python train.py --model="image classifier" --image_size=24 --horizontal_flip=true --num_classes=4 --norm="layernorm" --dropout=0.05 --num_experts=16 --moe_every=2 --layers=14 --label_smoothing=0.05 --steps=14400 --batch_size=64 --final_lr_fraction=0.05
Rows from block 9 of a small image classifier, named by matrix and row number. Rows with one number within an expert belong to one neuron, the router's apart. Each number is 128 + 32 x the weight over its row's rms, rounded and kept within 0 to 255. All counts start at 0. Numbers have three digits each.
Before each expert's rows are labels from the 100 images, of 14976, where the router gives the expert most weight on average: "place" is the part of the image that holds the peak. Only what is clearly more common there than usual is listed. The data: rendered made-up planets. In brackets: how many of the 100, against the usual share in percent.
# router: router (model.blocks.9.mlp.router.weight, 16x160, trained with AdamW), inputs 80-159
# gate: expert gate (model.blocks.9.mlp.gate, 16x160x160), inputs 80-159
# up: expert up (model.blocks.9.mlp.up, 16x160x160), inputs 80-159
# down: expert down (model.blocks.9.mlp.down, 16x160x160, transposed), outputs 80-159

# expert 12
place: middle right (65 vs 11.1)
router.12:087163134152128074194085157149148103067113133167120151114137124077123111162143111079172119155086133158179145140091192178167099161195158169142113142168110163082139152171149189106107138146108148133128118125178070130176137139138060090116109145
gate.0:110175105114182140078119192129148068102118113101169138115098124102107183187208125155145171132121131105107138143194132197107102167101176175072150116132189170114153141195162181128086133128112134186098123102093104122178135108065067122163103150
up.0:097157105110163096167170137141065168104114140121114150149148127130128101098104109100133125154081106127179152133110135133211093111164161074217065105069213137197106120138120174094122123141134181099088130089136100118151115096095056136136107090
down.0:095097109177120097164136146122118121138185128153140187102142173109174151146048090039135090150156138122137168161041127167102168124117147144110119149113139108173111116103144104206124065103150137135152123163099151123121109130164141115134119104
gate.1:156138110168162126142176098089115189133061071133141088125104143100109106096143139127127109104185082070153094179128138143160134089122108175136146126160091095132193168131100099134201147071175172105110066082125129151143149134116120158167103128
up.1:110167108161174124117176140117120162099095086170136101108140140055083097123145123125123090127151124114151108185148136167152107152123115191138182125119089113145212186167088084101142154111149142132047008068119123127151172132112132126149112161
down.1:113098094186121137094157146114129198207144136148128158166137074161104157147107125061116124212127115136100152130144140150139131120050099116159142142105135121169127075159170100133089051145162133114141142143118094124089147145150102096151141107
gate.2:144136157129125132112084152146123160076135093176144170109087151100097147120123093129179072073067161134189110167071153151082160200087169132115132108153066166119158132108080172152111187140166065148087117151165096050149124096071099114140174111
up.2:115144143083112098111085157185144102095166120155142110078121205115123106193099128109146066167107197143213131125153164177100140165133181150145157121186104140084096122179136174134092127145092118113123090137148060112182147134109152141148128139
down.2:092167087152096119161131064119132070177113087140118112149147142156178144115142160082146114139120097113131140112146141165034126129069111136188147135137120151164187116152094096114120148138135134139114165108068107108080140132098143106115163091
gate.3:097146203104142099192124148120099145129164139182117133143190083160151074172111212135071136115150121105097161162093140173188098103168139121129156121120102118107075113116147156102142055126075208164152114132081147173113141169178149136151054126
up.3:126139151124139100177047164152163159094145106154090192082135111168122098156088217115105146092106124110151140140088142160142113117147150122157156089183104141137089152121177163143097105141065180124115147096100080137180160148160106144161098106
down.3:093149176190109092168138115099122108141164087161084088071116063082105186111190113076134129148136118148086086147151095143152126156161157127119091124119121140146124062127164123155114101106106073117116104208125124066100091156129168072149122097
gate.4:110157071150115098191103133159138129125159120119122133119159170230056081181124139109157093113079103111174162073071161085156148140169153138166129100169097099125113134187106145112105196160119132167114115136096080128132158130153166132175197115
up.4:178166103099135162082114110162107107076110175085164107116104161153133127134109166122111099088126167135201122147112141197092168142104169138125201163138093134065158126120136113164162175080103145095177101121151111131122129110080133144103177129
down.4:091178134091126110133128086044187150154149095133129166069124116124125142164116160092131076178094129186154115106137117150110119121146107062117132141147121130233158119111160111080088162116091098104138170119113152132132121125149125125117160113
gate.5:156089101124098117105100159165125108082111137104148116094135206148101120132113087163183065120110094113209134115132164112141094112128154118160089104159149143129083143127084150185137184120141092148101125116120107097129123087082115101132174125
up.5:162108075141139095093130138167120080164143113118084135075149162212117140125098139141187077188092101124139101132131136107109142108102081104123108123087108145162087124113141118135084155131047124114081156095103153144191081123094137096128166143
down.5:130150107118160177142096153099110174135107137057110138155129148143136145145132100161099129108130176130125151101149110114117110117050086150112089116197129112216137090094078088123126157098092131075140161130111170102121131108142182122133140158
gate.6:185074167100120149093089091116156080149168134114128133124083121189217191119155158140079122091160102094121116139160141112166163058080108116145064108143124097077149180086068121201166108107161122113116155168107131138110120188133141132142145133
up.6:143142109172152164098144119132151168106172139171124067052098158157084042130118134177116160132169158103122102161161103136126124101119079149111159066127127152117166174125199107136123129079092103134118097093133155168109164155116132174177180190
down.6:158204082179136170121120151147157178107088107135135093164139070190154123188063182139120117121183105103092100159178108092167155153102146177132148141130108130094121146151113160180149138149128139119098078163109114148123151120105185134130095133
gate.7:140107106104085101181176164132087101111063110116110071126152171138097115093132130195136089130113087186142130132134140114088095113141149118112115143122130159160117089196136160118105125154117173157064057122145144104100133105109126071149149146
up.7:122130129153203162118122086114121196101132159096126168145108103131082112094129123105085162129150144087132104139129137136131150136094084124130135060142154099145159121071137131181152136089181094166223158069152108142128162085080151157126122074
down.7:116153119095084130157165134147085095174088136209143090066144160121103127092185160080184158169075106130171083156121161115092122080213145079165142134056122146089099148169156118135144097174173144110141092170143096141119132125108161155122101131
gate.8:126159123107138105168132129115114115105123108080112128167115103067131145101112126128181056154108121132123124180172147158108091136111143143086128162157127170124132112106128132213153137132156119151143175106150178120081133130068148064091182158
up.8:075131105155153145176115144147102091093172156084148150198175131073144171156092099103180107116163104127140108131087129188120144128175166184104119076159060157100103172135120149106120087083176121102109100118155090108113120137156090123142146146
down.8:089174172173094142170109074130184114156173100132094147107163130221111095201149179050132133130086214142147143105142139151109107174111167147110137115060139103164117106130069152135183152114120135093160108160097108137131120123115101136129138132
gate.9:234092156118103168106117108121151098181166141147118160127105047118152173113129129180098191127180105130071092153159090123093117133074071157093149117138091132099141178058134086181121125059136087103105112141099160103093070167131132139117131139
up.9:110087163142127145154111160131122209121129162165096138111083127119080086155143138109085189132140152139141152169138084166133099124186122193107181097151108135125080094159208158090076090105128162203125122105140076083097117170152112133161129174
down.9:116162141133151147129081133159154144120154143168102086132153132101086117072143094143153207168153180122171127109161129130122129154143140143158154132109164113055143166062089094059111148045109110099123125101174120129169149128149134129117121205
gate.10:172080098154113165087145098142156105171131132105091148068136131168091097143153131156096176114137070158169064119143106115089174101084114124148159102177133106128079182098159101135125184153120092111142146095093142152144140131104148161121119092
up.10:122102093153185140145157116104080125106175147141121100147171164129145144127210061097159144153124076124080059069170136172147101159137139150108116107046137104144164139189084141069164106121146104111088094101157139118170115098106112127131094132
down.10:148137130160191098207165129117103146083193121160119100113137180151207108076102094150109135124078120070169122105068158102139094076190141120140121118125143138171137150159161112161162127160139139136094077085178150100133191096106149130099119151
gate.11:113152139116170168105101163125092119097150113121174159071117124139081158152135165160189137111113164131125074109194149172164061136121100181107183114097085166133163183180140138091081119126108134147043125097136096058191110128051125157124121163
up.11:087196094137144120118148142112142149109136147116155134115042119086134130145167129130118102096138194141173127117211154220174082118117140183136175126115135123147181113141110151129126129075150168172088129132141095123122131146058075144133123101
down.11:178150152151105090178127112115159125177122090110213099145149098091176190117148107072197145128121115132108117133053131145092101145159128108105148119082173137116153095116145122159107075087139082127136148172154207122127142142130136098113113134

# expert 1
place: bottom left (31 vs 11.1)
router.1:104102118167140086112149127109138165165085154123121146136067074113142102134126119085082142157170117114112090147163135050094119160152149104161085153070124140174175139138146091091099129122107070083114166141134182125045094146099103092101150161
gate.0:155040072135101129116110126152185065167170104124113162131137149129122107186099121129077119141087162139169130100090103101081171104110166110131148118179116102129066113050167114129166129119114091084143050152090162164164093179144142132123114159
up.0:104167169056086105132139155116100114135124153163146059113123127115093138151144090139147117120169136151100113120152160132175033118134172111147145162065136159147131129149069140142129114150101161161108149117150131113114177039088065117097118142
down.0:065147158110162134094151095100162085136153153113081116140103167135125107203110108162120152142154122151111123081151157096122130089128118121179164130103146149067077125117138163126119115173104180175075175173091153122130119126126104152117150149
gate.1:123087147065147141145143127144088115160104158097080153168199154057122141108115109086143145148122142155136165078050116086098150161165128136142098154113151205124123097126106142107128129151114104119154098101193168166106150127112103083152131149
up.1:111105146070163182116125106158124110156115156158096165142204128066129151114117109082099183146151128150146148097081089086112110101175080151150108134105107185137121114157080154065123141140150108113157091091184126167117142167084110114139133151
down.1:084150178122092117114151113060124172139166142114119119133113068203097133200123148197176133107100146083134106168155162070193134087139124073116143135088147139067172132133196114143144163100041105096128167161124112136096088099091121134138083107
gate.2:121160124112159068188112138127139136118170174135085144055103185063134116136126194156144107155059133101112195151165118136129083135111167153113121101144208147152119122156161100136090151122067132154137051137092150143161096102044152072163140085
up.2:145089084117143170062172115176127067126138156098189088177123152177138160136117082132120143091190093138152102092046174093137140082089115095115080117141083126122151126095051115131172129137172138107135162149187083120092172159215095153100142146
down.2:131161147158138100108130121109073111111155114062087138114095090148123157114158122132131119146137112168040125124087098131144121121169107147095102129161136100111064116139084169123099117123138173190119167162116168108138168095126156139094147198
gate.3:145093120136096152109085134139124099085199131119125106120141158158146075182140137147166155132117087121119124130055128164121154149084152122186115093152150144075078120073168106186159151107067161121156157178089115176148170098224115136142113086
up.3:128138168048145104155113183126116139137109181165140112103093110112114184157131126097129102069150172158157161135129145084135163175158176149067174134144101110088195091172093151130095131152124131125108090165128119145130129128058109129172165176
down.3:121185131131130067071169133132134163103137163106092169083148167213123101129195093145141145121139127118201141092114137126132198098121131112099090117078107113102138058113111100136160153173106081100144135141128135125123122146109121122097131112
gate.4:134118166079110119138095161162122149106133139148127056134086087179179156167134140166090171100183097124137090138139134141135124122116092133122095127134101147112120074084162118155106126109078117070101123109047090122197106084171117101131128104
up.4:077098137157066110178099148111118138137144070147131137063168083106097094122097125129096103092118138097106142141111102150150135174134176112196172148164083108126095141074092163118117152058097057135161146128127102179103157184077153164107112133
down.4:155105143111129132108151042091125065155130156159138139122164073126135106221103138172147099080100089132155141155098165119153141149117103163102130096106105154074030109113174073153120095085134114132130124078197072122100121120138125171107137122
gate.5:101153122147178182049144159125121118131129155121155120137121115091208165113110107060147141165142175146099181114125169143116135123130139112154127170138163149094117092184157082130109071144127171130183132149179143193127147166163061143158102110
up.5:143154169116192138057115140104135132133158136119126103116116167097134166105084134080146119107137210145053171115159123158116142143134105160090137143129129162075117130165141109146148107130108152171152171130214158192124147139102138108110130130
down.5:120119212132149109132115117085129122135184135163134132146174059124147116191142163143106145105101126111097106129125106132101165147143146141118167137097153143091162076138132074137102090137037130074161143133154106127070156124086092097146217139
gate.6:199104132146099115156109118103105114116162150133116111058157149106123136119069112190130111159147140157131135136141127088196155151157104135137125082177140110136174123139093171146173143112157099053110039088162140127153158080071111146173135114
up.6:123140127113173115099167165088164152133096073142135124156112121112153206162135118155181163068144184093139096088121056191090083117173089183100125130125121173123083111156155142100045153123136179167122165114158111073152139140148122165123137126
down.6:097154160157103147124137128108163139098190089107162147141138114137179101122197135082098073116121071199138112152102129093118082140108126183107075135137106157165051119118097080173188095110206102141140087092141171185132149168162112122151191096
gate.7:104065131130183141182134134141114126135150159123119136156166120091082146138071149124104191079147108119111112081107077154104185073148127113225074065203130118115117085118116134125094120118186115062168104153164152169111111184078132134168132098
up.7:115079126113185114135135098129125132165110121092107153204169074130137145108113135139122143145111135117088133087108098124100138067139111070222062134116157085124107077128087125125131131146119132087171106178163199169071070159119161134147132131
down.7:121157148148122129126120116138158166111142166188105132135162085152140127140177129193143138183144189133133163118080112160117126115078161137113099107109123046174181135167144064146173132152151114113131140138115113137080120074097127088128173104
gate.8:173070124112161154125151086136097138079168115128176083144115095054117082133109121138127140094154142171101096127154170096083121130132167148105098116156109113152141081127105115170161104082133070068121079233164157124111106138136133075131134083
up.8:097174128168107118087137161141167142143155123124107116100099148173123157157136134126132119204152123064140144113117106180179148145105097081134148114112142143082091170109151140122100121147123160161157174080095138157185147162141152174132114132
down.8:132124067081134159142175120132094159113129104036179120131136108135131163105105099093117118168147127145152092132157139099084164089153115129114160142103114114092132079126173183175091116104093189139116144188075145091135106130138100117127135136
gate.9:125095158132132110179153121104123101101171102125165083070141145115206109159168116155159105101130132138115142116094146174108164124092158129104147114107089146106178114144127156198143119120056130115083143163186087169152126140168115133139046085
up.9:138130159090117068100123130165166166113099067149130074128085134120099122137087121135168084121097105086156192121115105141167082114137155086118080128152203104110070119123206135169162138123146099146180138125078122102135129153103150108101119150
down.9:124175081098141095145097109155141061081195106077101125062089145185106104173084110181094096123142155108121126126076108129128107135111126180114079106127113128144095182150111144119160167165124102059123129150200144123140108100156098154146099151
gate.10:100154166151128142114169144158115130087140181110156089129136164125097100152138122111108147127175109124134166051120144140168121116149127119134160115105127164148084104107096118131207084079126203124171152165142161162133196138097197142129099111
up.10:140105124154141137103122122179178146145164174147146144143063042127105119149150154129106135119178114122172098110107067094168117122185083136150116124168139088138081063137124138108097126109174150143104060186143175068080120169102165146129150139
down.10:157097088153095135170115189170117168086052090153155051167157110142100156136140191101134119165120127160126119112127088119080135123242133114131160106147115089120117108127082066137118087142163083123121059139129099111141141126125134096108130139
gate.11:114134163108123108135126170143160123065158163159142126145096136121155103184108115143112120101152159141096148095167161189135131114109120151127123118160176145113086074139138132179127102126148140116104096137084096173182179085188117121080096094
up.11:162137062139162133103125117140126094198148116116138159060116090164082130117186157112077109161147108141143119123160102193115128100133096141103124132123137051145168123163175141080101074111128134139080150136122132097145080199052092143154117140
down.11:134183086126104120102146121129084177085154183112138171101120184104124106140205145092119162098094138094117153122135120141155062120126129129147132094130065110087157127119081095134129133079069088094147132115123175150119123115099093216120120093

# expert 11
place: top left (30 vs 11.1)
router.11:088167141149097103163157129089155093111083113144081103188104059104138089135140161125144153172154083197106088099149109094076124174139122117096100140087134103161179132155071098076112101165143116093163179157185165116093094150089134125124123125
gate.0:164105086089145164136116179113106126141131148111134139152154134103078142148115158140199113072090142175119094160129134112157113137165135141158082089154091166151159034078118130117157143166154103124051118143184153080138164091130102148174165065
up.0:141136143065123171175132115159060105187126144143169148072138147125032180126188133130116148154125148108120155103072127107161079113161080132148100084132128132112150138162096191071104139080152128072057058115134087094175125167077079119123147163
down.0:177117095156133112138145114093121081175107079124129108112109142089140120112146170136117133076106151130133087159173173174095163096192083098165081123212075111145118112137115121156104091132110085130154163127131084146126121151134137098138136139
gate.1:131123136159074115116091147138145143154114116151125095067077147102071109139176138174128133164138150121138124157182147146140080146131111163081154128080137080103142144191144164089052151131088151192077073120060093124139087142115102121144147098
up.1:100161112102103137105153109171102141124113163109136101112113174122116078119114106144124148182161137220126102135175127123128110100148091101165127151092151141139093190172123122112125095126108200149178117067156144191138198143110148138125106087
down.1:118108161165106162105081083147143124112112203094152142118112131107130125130130118162114172142143158167138138134073049168153122138100133024108116122149064133092173135121098153135115071162098148071141110121166138134145142129177109091115137057
gate.2:176095163093129134145075129195090156092177126188087128201155159068124154187111084103158136116094138136102115180108095107113116199181136105113133151126100159089110117082135158192107112125140103158143110162138147140139111085145079084084141159
up.2:147109162105127144119136145214103174074159142191086081117168171115123120142118108126154139148081148134108123133112139120064077194152120099083154088130058153135099140126152148192097109135130076121100140122172176112090109132111082074116163198
down.2:138131204119111114129128154141147173147119189129133107077098108141162134084126072203125100126133172138085160155078127134147112123086122135115131155127144157152115095178095105126105077133121109142140147179147077176118142121103134128134042076
gate.3:067202118115124176151121189159138093105122195118123146184092118094124059124142135074077141087115135167157126160175174127119157142195167156118122096142143124123183109140131214093067101153138171148118112121133089104134100125144118137161119124
up.3:081205102141142159146111188128143114100137192115134152191070127118103075116148148070076133072116122169132127160169166115122164146215176149112122102166136122136201088143125190076085098146157192136104093130143086072127115143128119145158132113
down.3:120140160153116144149106178100179089104075123079163139140103163137149104122070092205105129077095129165072156125080096150136087122062115168110124130061133133127144097162123133111150105145049141139160111115137126142135160097143164139114027109
gate.4:106165152140143139165099204133129135115116175135138127228126124103142056128114126096107127102119142158135096095150096142163124151130138165131132119144167183178205061138117145110139120154173116191118082073128068115131164087140210123169116083
up.4:100175167157102156112152191146118162114121144146088116161118162111121130121064121110106143137142147146110096082166144178128153202158175162109137139112171138180165059154139158100113111145128171207153174063136063138149177095159149155152077067
down.4:110112138100134103140089155133155132127095131147130106119172098099126144165064173131129087089128142124075168133183199153169126123136093140165117092139109157062182192103068106170084074190161136103130100085124104114127131109117092126156119138
gate.5:131102174071152102142085111120106109115168168193067107136158179189150153164057114132098125098130116100127061187082136107129169129167157077104132152108146098078134075103147148173082102095118106093079141143143161162159070146163061095123086083
up.5:189091128165116148147145118079141157126106077116092131060118065135110080121085171135127170143163146155199104149136140084158135116088115101174108117157124062132124126113142174091125139120146098064122119104112120133086141150166123128068181193
down.5:155125071121056151130075107124104145125145177114125135130188104158083188127111155123132111159099121144119139122086107078126153132139139087087120128142111110147211099166160136032106092187135123144156129122121141103149111114087115106100120146
gate.6:118158135117176085166112135100129136102149147135121114125094108134156123136159102135158086070126090176159103143134173149118134166151230123150119122151108091162099096113128161089213124144079129126166112174105036116117148095113095134111130137
up.6:120130061158026144121101097108123123132137096097151157081146147139100138138100154123122160165101151062094172138131139146156125139080064172146170111136130148127128167100187076157097148119090147134129134109136170121134145120151196128154078126
down.6:091094099136080113144082193118101154130107131134096138100154123151143175072164101093164129171135116135125100139157149089097186145149089151083113125090103079128154081103120157166146134112221140134145121101160114141129106144156123083107169178
gate.7:149102129093146147129098160170151056179154128132156172148184109126109184207068084129085135126138148130093120151121091150145125104126126123178131124186123164108136182104178095167117100114087124089113101069130101156178125169152123147122084089
up.7:161130133140109100117111147138185098153080133084130107137128142126103173121120132122109129141192092131155090147108134103115136132136141185097200129175137156146235122180128071103138158158159167123092085155132126175094142184130139146196146148
down.7:097151102168124095103116118133076166208131122145183109180142142204168126142093130131135135106101161143104136064099135144172138119152128156164149102114173139081078118144144105180119213154181115164184140150072065120166109156130129095131145124
gate.8:138095163130147103115071122187140156123200149156188124112088159121091121177081093135103117107106193117095167137109142140141101129125155145113111127166090126091115087050156135203134107096116070107139119185152154115150119111165154126093115118
up.8:163121133138080112131147129203150103099105116117196135172119175107067154114085143156086123112096157118174082080111161107146087125161185164143116146144102133110181115166062155103039136126175146164079074071098097078152150135120139139098159123
down.8:109146168114167156106178109095051136066140150165165174118113149110103112144156206136122136111115135116168119142130122128139165174123109145189128173170122139108177156113156186123102121113086137118117116057150106110092157132127172107126077179
gate.9:136081101179185118137079120168124139102193135127101128064112145069123090162081150162085168128096182162049142124106157151099152161121126096118127091145191110142090062081154128138090139125106075085140114164157091149160110072161072110103154102
up.9:176111143072151169166129141125078130110135145145105092080167122054077108110134167143057155145148147153123112127146135141075087147136130133136168085153127166138098147117140117113106129147074117092100070112180090125112103112130136054140157155
down.9:170225160110137111130104134170140135138095114121105062129113096091122103232122085149077157143133085104139149159145166126117139123148117129126135134151143105086150123096149105135176167117190123091084126101134098114086119207109171130150067095
gate.10:158141131097081219078108167109102155166106111117128159169157153138149144158144082154134138109045159119138106088097102097148101158105156098106107152126152140082147100142125162129087148187152127172149117110128088155155103115128089132156118124
up.10:118178111100180009142088127097136097115159186175065127148155143118092121164131139085089115139174121148093111154130151137144122070169137117130168165131102075126127094126129047118116077106128123085178027128122197135126132184110149138116109170
down.10:100109106136143129152118033152127091117132097137147155188179089146060153072106102118101117111129079128126087096146110121036143105164116152146136107129106097127125145089193109128136094151125144125139076174096108112128115133135096163164115134
gate.11:192107061107073150099143114081073079149079137053109139136144096172113151101121182193137140149091120153178093076108116092091113124100091155117156103129089154166145108117098186146145147157089143173145130090120152178130151139078153076154149111
up.11:166190031176052126092136139119129106114113112077164142121127093154139155136132161198119101120114124168186110136167122106111111102104056164161178128162093132168131091118082082158141138105085147181130091133094145166121145156034248105164149103
down.11:154109144142117083118176168097151106103113141168137158139103126112144111208156083132124123128171117147205125114139125125089110138126124103173113120109130104106096151129097116175112135083125128139118110149136073080099103120138101109144128120

# expert 3
place: top left (43 vs 11.1)
router.3:135135157186127132177180082160126167167161159080104133119122110099127152115153156093113142171125102173148060092160141154147126146158158154104122105133142097136109113137082128132131098154088100130104176141122218112052122184128152105158126121
gate.0:177171077123080152141136107102129132148070141076183111150098169137141142104137144157145094204166102119192039064145070092124075082161088156105150095101124128137166107135107134105092168116191186135083098115105167190117077163136164135145159128
up.0:124136103158061148080133107132126115160086105108158069152125207172083132170107129182105165144161161147195053077131143134111146121121117121169104099098119110143138101203102182067117168134091126090161090109145119144083115069129205185150104130
down.0:175125138139090080135167096141132126107154088157116146184171080144099162132109158113161110083115094123083090121099174148077079194143142121126176103098106106104106167127145152137124111089144104115147197188140119160175135145158138117139144198
gate.1:130094124128146124153103137141185127125145170145119099132151102117087083156148145147055109148150113182115109197137092144094170113092136130141112124082141051107119101082158147127124131091184107100118109088113080138152054154176124089130073116
up.1:143042183152160145094129090183099117159087134116131135200144126179089119124158109143173121139148078129144110120094107133152150172121115126122105116149129167128146054152110177116104176092116129191069153133138085062078067107136133105144163087
down.1:174176135089146113121117098152108116150123101140141074132100134124118138156151091113132170170152121100086172122167141094114132064069153164118119127180149143070127178135141085200112125147146086130082129120094114174090118115105153145136132130
gate.2:174145156115133164100086101108155068196159135131186068162143141163187170155180109158148162092212136074115126102165133152113125101106128126080134110142102158063154134128142161180142139068124133107153107122144133123160134103138151119177141104
up.2:111144143158182096113163188101131147141160080171139113143177138124153096138163125084168095123122172131054096102192117123140135141116168109103104105160186075119163130113143086168153114135133093151157094153128140134106139137113193135130096147
down.2:173079145103097119101104156088184176115147160137146148124113088116132140134119145158154065123182103173143082086171150180166126117053138121128108154095167136093142107125179149140135191130106102165116127168133161113108135096143111167128135166
gate.3:121121179099133160144110117190072163143117127157131135135101089157144125124114153130199129154104104137112109135113125106200070140128089121128168121123108184104093137102115120132092096091144170145097157125180128102117091131090122119092141155
up.3:166119174110182062094177163105146114121180133169073096070147137110101148138153163102134079109094142119106166148156158134075119168114169068102133154121131080111119095136131137168170103152072076154124162144138217107121089104117141067158119110
down.3:160132131152134122192112141076092142153155090142111074148157159145149121105147194085107135093139096118157110121122126128144097087202149169116142125169140136111191105139140144164128107157081156132148133119077084067118132163105121119119133126
gate.4:163147063153042101168181082091133140163076088064128124098118151160090102074165189148123088105159073126167082091088106105136068098164087149134085142107114133160115111150122173061114181149096198118135112092089117175095118133107151115119204112
up.4:103089205105188160100067138167129101099180174220127119122091089111167161182105067143132166147116155151081124161168169155105166167098165106109169131132134111087143137120128078182105080130162039124119146169163143123171127154152107132129054156
down.4:069170133135114119129152144155111133166116110163112121098133216111193089129157126055133198137085087150115139142124159052048151114186098167111181109177104116195100135120094132142108058104144194124130142061136113137114143127100157147116131136
gate.5:136092126102114115128114136149175147177136191168100172124137147085120145150121177138092154111101057126147102116128098147071148143149145119107152193143172138123133102127182121180092082167091056142131159172072118134124045201129100140139086145
up.5:136111140138143150136111115150119150144111170139064175122069104100141098117109190097075156151067108173132143090104135140089123114176148144098172178160171158117077062115218151158102111162114093158168148149153107145111112146111166090148134113
down.5:120169128139174122148106162105170133205132138164087155116156195183135130155064117171163098100160124106182141119128142174198145088147150122104134112166149098089088127134109175126110185099110128156143073131137166092060170093118128114139132090
gate.6:155128177126113166167169113126074146129108088193157132038156127191091144107073149130093093129118052131148117151116088120171111091120122105143126150090131126109118149060120164132150101120116142063130087133121102168137159123195112124054081130
up.6:101109133174135112172169059122065154089132129176142143184182149130089088108116122121153128187119135186129130044093170085122166153162167115152122121065107164146194134128142188103120127162127169116149120152177146167128128116164076086082127120
down.6:144118109117124134073131069081099181163091111094174112114122145224080105144140108174099073141174167140124145123108110157142118096017143112143100166159142134089131091149160151152097162139082080103126129115058104133096131126163180128153173112
gate.7:118134193124158118147157153162178112111133130160097169080183128080142107117137085081154110120135091156071112068120122163126085163121121135119099156164186162153082143120163128121111082153042084189148169119139152066123151097141222129075125113
up.7:136127082096079123150144090111084123180089126133128108151138124141116129141127167138128132125076126160197100200110111065125143129125144070136174133109083114110120132113089162121109155122158199080086084172150149184089103140105096115202134156
down.7:136133140097125131157136124137084141185068135130130105135118184092210101110127092093101192166115102163052123171123171118085133147142137106136144119180123098224104132101092116124132108111160133114091127120181080122123122134125149134104144144
gate.8:179123164090115100129120126094089123144073091134140117111175106122077123118128132188126107137096101186132123072116110125115104125131154097108109160129175206150050102090133160128149141169101142069141146089123114126129178088150123090073124112
up.8:150073114117098137137132128183162093137132145146117113203080109119107141155154153170139157137133077155132085090110093099080135087130101107099111163146132129103071087169150147073080141168124088138142214154123176127105103122052132114128186082
down.8:106069065097089121162095095097068185125100095156117124125143083066086135142158096071159150124150104133121152126162192147066145142158124166127085121157119121096104146154031104187125185176116120113117133154102146102109146128107123152100100151
gate.9:130093133134146140091099126080134105143135094126103085154109119131114153177157093163126139142159143089086133189142135166093204170151153128123115130140153082075175106075162085170108124102175065084146087169096067118163131123114098138168138100
up.9:172203074173135086125116147147213131139166138151146123054100147102133107142188131120145119152141115096072102145167167173140103153094175157089104121141121066145176118132155138129085096149139122123130101161110100076129136152129139116152182124
down.9:152167147138133096116139128122172159079121163088107114110089190159152177130064176122124112148090124110128083186059118089090119134159109147154173112092126136108140177070116147150167119114125142114124153146141118118110133105116121151169184148
gate.10:079145136166117126171148118156135123174099125109152163157135093081159146105177105061155139154177113142131101115090112075173098122182114129143131153152108097175141125222118093077135098137121189151123110116122173137072118223094150134165041155
up.10:068120151147146124202154109148150118164113103123119195127112078113193119074127116080110164130136045113139096150109107092174108148173111164138128143155119096188157159169131096105124089140141162128110141104093167092111099207102136160149026136
down.10:140109077079160136081125097099120154091114161159174122138139106144123128098101120190101119151170157162126183078097095128149135109089180105145135126141117147097181144180125100178141140114070092115125104119090101124057148117139138126121154112
gate.11:129121097157086156105098145147122098113125135163129120155129173157130181166141145180118135093168144118126071101063141124111203181076111124082165120116114144108174151106125164136180130070116112086117134131127168130183150147148150135155123112
up.11:105141085135052138143142173145128143225083058091194105111128110145138123123077188138155106115138121094129139095091090102145169107081100103150148150119138154096137124107153126141136138143110151043123109115107172152140110134167108139107131176
down.11:176129124184110166099134102102149103135102122182122088157179150082131131095100147114116152117116133109208088067150094128053087100164197152130144143111142098142043119109127057141139142155077107099075062069129151123118130134185088136102143108